{
  "model": "image classifier",
  "dataset": "gratings and oriented noise at many angles and scales",
  "train_examples": 197500,
  "image_size": 32,
  "crop_scale_min": 1,
  "horizontal_flip": false,
  "translate": 0.06,
  "color_jitter": 0.1,
  "cutout": 0.25,
  "targets": ["angle", "scale"],
  "num_classes": [12, 5],
  "arch": "inception",
  "norm": "batchnorm",
  "activation": "silu",
  "depths": [2, 4, 2],
  "kernel_size": 3,
  "stem": "deep",
  "widths": [128, 256, 512],
  "label_smoothing": 0.05,
  "loss": "cross_entropy",
  "init": "kaiming_normal",
  "optimizer": "adamw",
  "lr": 0.0024,
  "beta1": 0.9,
  "beta2": 0.999,
  "eps": 1e-06,
  "sam_rho": 0.05,
  "steps": 12700,
  "batch_size": 64,
  "epochs": 4.1,
  "lr_schedule": "wsd",
  "decay_fraction": 0.2,
  "final_lr_fraction": 0.05,
  "warmup_steps": 630,
  "weight_decay": 0.04
}
Rows from block 3 of a small image classifier, named by matrix and row number. Rows with one number belong to one channel. Each number is 128 + 24 x the weight over its row's rms, rounded and kept within 0 to 255. All counts start at 0. Numbers have three digits each. After the name is the row's rms in percent of the matrix's.
After each channel's rows are labels from the 100 images, of 14976, where the channel reaches its highest value: "strongest on" is what is common among them; "place" is the part of the image that holds the peak. Only what is clearly more common there than usual is listed. The data: gratings and oriented noise at many angles and scales. In brackets: how many of the 100.
# r30: branch 2 reduce pointwise conv (model.blocks.3.r3.0.weight, 64x256x1x1), inputs 0-255
# b30: branch 2 3x3 conv (model.blocks.3.b3.0.weight, 96x64x3x3, transposed, each kernel summed), outputs 0-95

r30.45 098:143112143163122078092115129143142115097108117099077113101113136114126160125114130089155125105132127168122169123137072146141162153098133116137153133135148142143130114083102145155100088143117116157109126142138132144111122142116129103127120146108116137137103165127149096128133144130139146159132109139128150137155142139149132133112135142118165131146120116141084106097139151121151159143151122126148086178107144113162143174131162146146098117115143141126133149166070151146135135139142152158105153094148136113120106185090113069081141148089099106124106107111139113129159106148141132131138081100153057141155138158129079110091183055122122155122108146109140176149142160156095136144109097134140156145093136134089097153145163138140175120172125152108145145117095163132144133115140103
b30.45 090:092102090116117116159106129123082108154144094133092135101094097138121093143097096098069129131086135117125134122081095117113081121128084100110085165154153110146092109117127130133108109144130118136121143133156099128100115113153130121145123109108080119123140132153109113089094114125098167125
strongest on: coloured (79); windowed patch (66); stripes at 75 degrees (25)
place: centre (33)

r30.53 110:121071138146113070144135114161136128093124108129141129136129124131130162142145149117126144118125125122155154111119132166153152152106129135145115137140141104148119126121142127134093122122109082147121087130083131164164129094162141112054123104115107128129117120132109142070109133177179145136115139115075135113152112072169143137149113137122124178101078113064125126090126136109114157145141115106109085118115126111145133130150127138104109116137109100131155145082082166120110132116132087137134112119173123106118104144102136106112154169068103106141109133141104134077120101176132120091131061117127081166176094116117112098133149090163111135134116121132161149180124160158118154139133102128149159121117099120112116159141110149150141120147110096138100139114121118101130086113129147
b30.53 151:139074084119108105136127106162125144155163114132105149128118143143091109102109104127110161098108093100135130125127111115108107117120105124115129173120101156114135151091125081136149152142145157121130134156114129125082097115145123112126127086117129088116142046144092160113102135107112184111
strongest on: very coarse (85); windowed patch (48)
place: centre (41)

r30.0 097:150136147107127156094101161169127123128137168113143149169147102124126143114127166096158140121140140100100115137136129097133163142131152100152100142124171086128110216126110137124136126142133139101109114153121083116147107078133103117093115122109134118149112106154120096103128138125144122142143149104125077130118133114173128170126127079148125165119134109104130161123131128104121107129080132149158131089173119127095080090113095076158146159117142102150144140136162115160055106150144147126115131144144118123105124081088128144126120114102100129147149133093149120128164113150162117094125124118145106142103125164084135094121171122146169135139071144117095158150126107106122127132113148148119138153133099162127144128123093158139160129141130156159094094118169098119150107141113198
b30.0 074:130128147150105091129115078110133094129142125116108147112109118134150112084105102092120138113129188167142112147142097130160086121117130147131097129144150144124140112098115082107097121151107107184142131123136130118106084151117136132052135119103097127127119161136144098086118130132136082094
strongest on: very fine (84); coloured (83); stripes at 150 degrees (35); angle: stripes at 165 degrees (30)
place: bottom right (37)

r30.41 109:147106105118135089142137117118115078140142113132142115144114168142114137119144131116088106151113102123137125113093118117118123108142128146117145100123090099108141129124126124106122147118153138091118140103143152056082101123110128113110102120125114114108064110134130108142118099058039111116113131105153122095116118099108133117101116098125137095125116135157098122117108109133139063070141138127153122110114138137122101130086125131128132074096142124115068103102134131116124117097065111112111128139163146131167145108123084141127116146126178115108125122140123170098096104116130075086151086151110126143123142088089140145140108138101091120143119080116115105141111115118088127098123072125130142109163098156127124103103068116094113123107109111119114113117118099098109088132152153
b30.41 113:119169098123164116088122150093123125126112124149140072143136108120162178124156151144142124160143142118122117102137151155124163146147141105135159056159119130137133116167144142125138124113142125083110089116106099105167152153103103155098125140137105141103128152107186128166114111149165135137
strongest on: coloured (99); very coarse (64); stripes at 150 degrees (38); angle: stripes at 135 degrees (31)
place: centre (35)

r30.19 106:131128124119137157160126085109089057158171104151132121146117148133133122132146134107105116156107110087110088141102149087118109078139127149112137134130075082091113132141153093110132157138126128072125165097137142124089114118126146100121086119101101085090124119129117102142125130071076120133115102111146101091111122124106081115153140119133118038131112123147113104140091145133134125116095139126152145107136111148125079144093125132115171127106147117130062118074176101111129109107110112101164135123181148163140134134126093139136125119114177117138151159095135154125126092117137100107121102156080129122112103116093134135114139131120103126125122110133168125161139123115113128124132070119154142138150130141101098111133098102102079113104119136125166135102120126120112137123160144
b30.19 104:071139125108174104126120143136085073110100128130127087103120110097141144111153146149111109134123130121141105091143145092079119112128145115100106078145118107124118099142117125119106146084121159115121091103127140110159165153143107143122125120150078138114106120091146083120086110169103106145
strongest on: very coarse (76); windowed patch (45)
place: centre (39)

r30.55 103:076112101165127115121129138122107163099108142128114149121117086118084084106108146146132148111132155128162105142123117122116136092104093090118131149136157158070167128113138100132120110143112096141110120109137148134067091112090116154100117118070121131161087131122129073111123132090103164148107101115138111098088123110119120124132128118116123146134131158123094130108110105103129116109108117136138138134126137120121116115124139154124101119072108110117077136115129079124132120122130161110095140171129130094107108120116078121081104139088145114113090091164157110137127135135132126091150120132116141161107140141110103135152089087095118155110089110099101122114113127103093123079118065082128097101137131118132118114117100110145130090186100104131066143150106155135099070105108147
b30.55 098:126169132146109134065087139119141110104075121161146119179114119139144153094120166127123123109131134102146137094107129147144153111126125124138140089187142136143100143176124143142106123136156077107109090113120090112174118103101148145149135130122107134100157185143151126150121128118114156126
strongest on: very coarse (80); stripes at 165 degrees (31); stripes at 150 degrees (28)
place: centre (32)

r30.42 091:126119151122134140122140119139093139134133115145126146155103121109153150186083149148130187109170151107123113114109121098124136085088166134131125157117124142107149122136125163109108098165093095111130138156133114139100111127149083140145156142156109125148117126129127140112120133147143129107113165138149104127125125145141079089135089151140068133134139169134109133150117103128118106127062163137138120069154097120098086103135142074131119163160101144129149126134111136041099126146161098116095128125092126070124152080109059126120079127125131103102129101110127147101124135115158109104141104117135104107116130117135130092125135124107126130147113105123103127125134113102111086097140092139146164124148100139103084131091073138163099105152126136128099150150121122159157104134135179
b30.42 082:114132089140102103123110092119142136165146068094154128117105105155150132112097157127150145104121112102145134132124123147135102114110128114052129154154116109146082115089123076141143172163120137098107120121138134131140126083135106090123133101146087086129137096121124142090121078125130141137
strongest on: coloured (89); sine grating (41); stripes at 120 degrees (32)
place: top centre (28)

r30.16 107:084108091141166101155142113111116127117138111139117188136103100153100091104127142148110143150129144111148114130115136126102128117126096115107128144128115143100176115118133113124130102151120110091115155092135139097045092124107122144121105119081119131115107117135129097136139150061066134145100093128158113111092114122112102120152120106136120113136130143138091125096120130112121116100124134132130143127138123117096103138097153132122104107095119130125051122104125084106144123119117129108156135126172149109130147127111062109095098128117180110099106137140155101126105139101128095098156098144097117166132144121118083144146087104100099148105139091093157118127127121114099119050130057090142129101125127123119112102108110098140108116177088108127098153115125143126102084103135112
b30.16 132:091157107119138108114079124142117085105088109154137091123096109095146132098117163122099094131135139111137126105120128125107142120128126100097140071174118115151116113163110134089100140112137093094105070109132087116175129111104128127113129123114089134081148159127142105150093107130114152125
strongest on: very coarse (94); sine grating (38); kind: windowed patch (37)
place: centre (45)

r30.4 096:114142127129100169126138114145132094146077095156116076142108125113147123145093126120126119092161140128144120134146128129131110123111155127129171108088097157131110107104142152130130109113116133115122108178153147126106101133118153106110110084162094126153147107135146112134135110132127146114116167140111127119129091094108096096124084171131102089159111145080154113190128100165087117123145156074132130135136141119113129117131146114087115099148095131163081106125115126052176098124172112127093141067106118102159146107107122146110102161120125144103108086097154179121143116116147125138122128105121136078091179131110119148165123122112141123148111126126124132053128115149121125092107107153111151145146129165089102121127088106119117091117121146103148126112133133147146132088151171
b30.4 085:102120126104159131168109135114124125152149083127122129096093096127112131126091105128144126131146088157147143163161120084118149124097120105095110189094125097135118174098122117114132153126093121155119119159167149121152154126143107121120170122140089137110174090135079121093099144142116111098
strongest on: coloured (100); stripes at 165 degrees (49); stripes at 150 degrees (46); scale: very coarse (45)
place: centre (39)

r30.34 101:117116125126131116114139088108110091102144106121102138113122159131128153147143154088122128132114137126125103172099079131117133105111117133106109138180116112111119141112127090117110136126115128093100108080117099099115145141109122131132121143108105138097106108103148121105170124074061125145132125097126135114098110122118139144122139156124166061083123121143125109094131095122116116074175096122116095161122148133128132134084120146146097122082114136093074101084116120120155167115101146142149112149126117181160123136101130152142126136102132112072131117149158127161069161109182112137144139150116136173100133140131130193142072125104086164070155123104135106096114125149118115096135104137143149120135120120110131119123087132134106139128113092137105117082126112098104077108149137
b30.34 118:124136150109093093120115132094142122109102129144128083116107117112133139147104171134108090107107089119127123078132139136135151116115132127134149061107146168127093151166106130141141126130174093105106094095125064100133135141122091141117110097117124132107186133107139113173119126145089111122
strongest on: coloured (99); windowed patch (44); stripes at 165 degrees (40); angle: stripes at 0 degrees (27)
place: middle left (35)

r30.15 095:128145133140134129112106113131138112107113087131135105108136122124130114113114089102132099126144136128124141123140096137129092124101115121120162116115106131113116129134095149123117155114133125172074110135155158113155111099089092106111102097112107114125099140118136079133127099125128127112105112097106120098148111118123099116074142096107124100097090137181099069123101114125137134117148104116143111140119155125130145134128120146120116113093117074095137114156134123113138105127111112090058141157101132110142104150114136120116122145114123132119098093168123100116117124155094115121118122171102152134117120129056122143146109141110114123101066121125068091102110097103134125138081084125148105118179084113094052131101113094084147071142087156078125112157120105142100126130133196
b30.15 160:141138165160150184113156159123124145114133143108153137160167132170118130155142122143163156145163133152127130131097151126148139128132153162159123137136143136113145130141137157203151124147100118131140123141121168166147137155149129169179161173158138154174108164150119136113137127085120116137
strongest on: very coarse (49)
place: top right (51)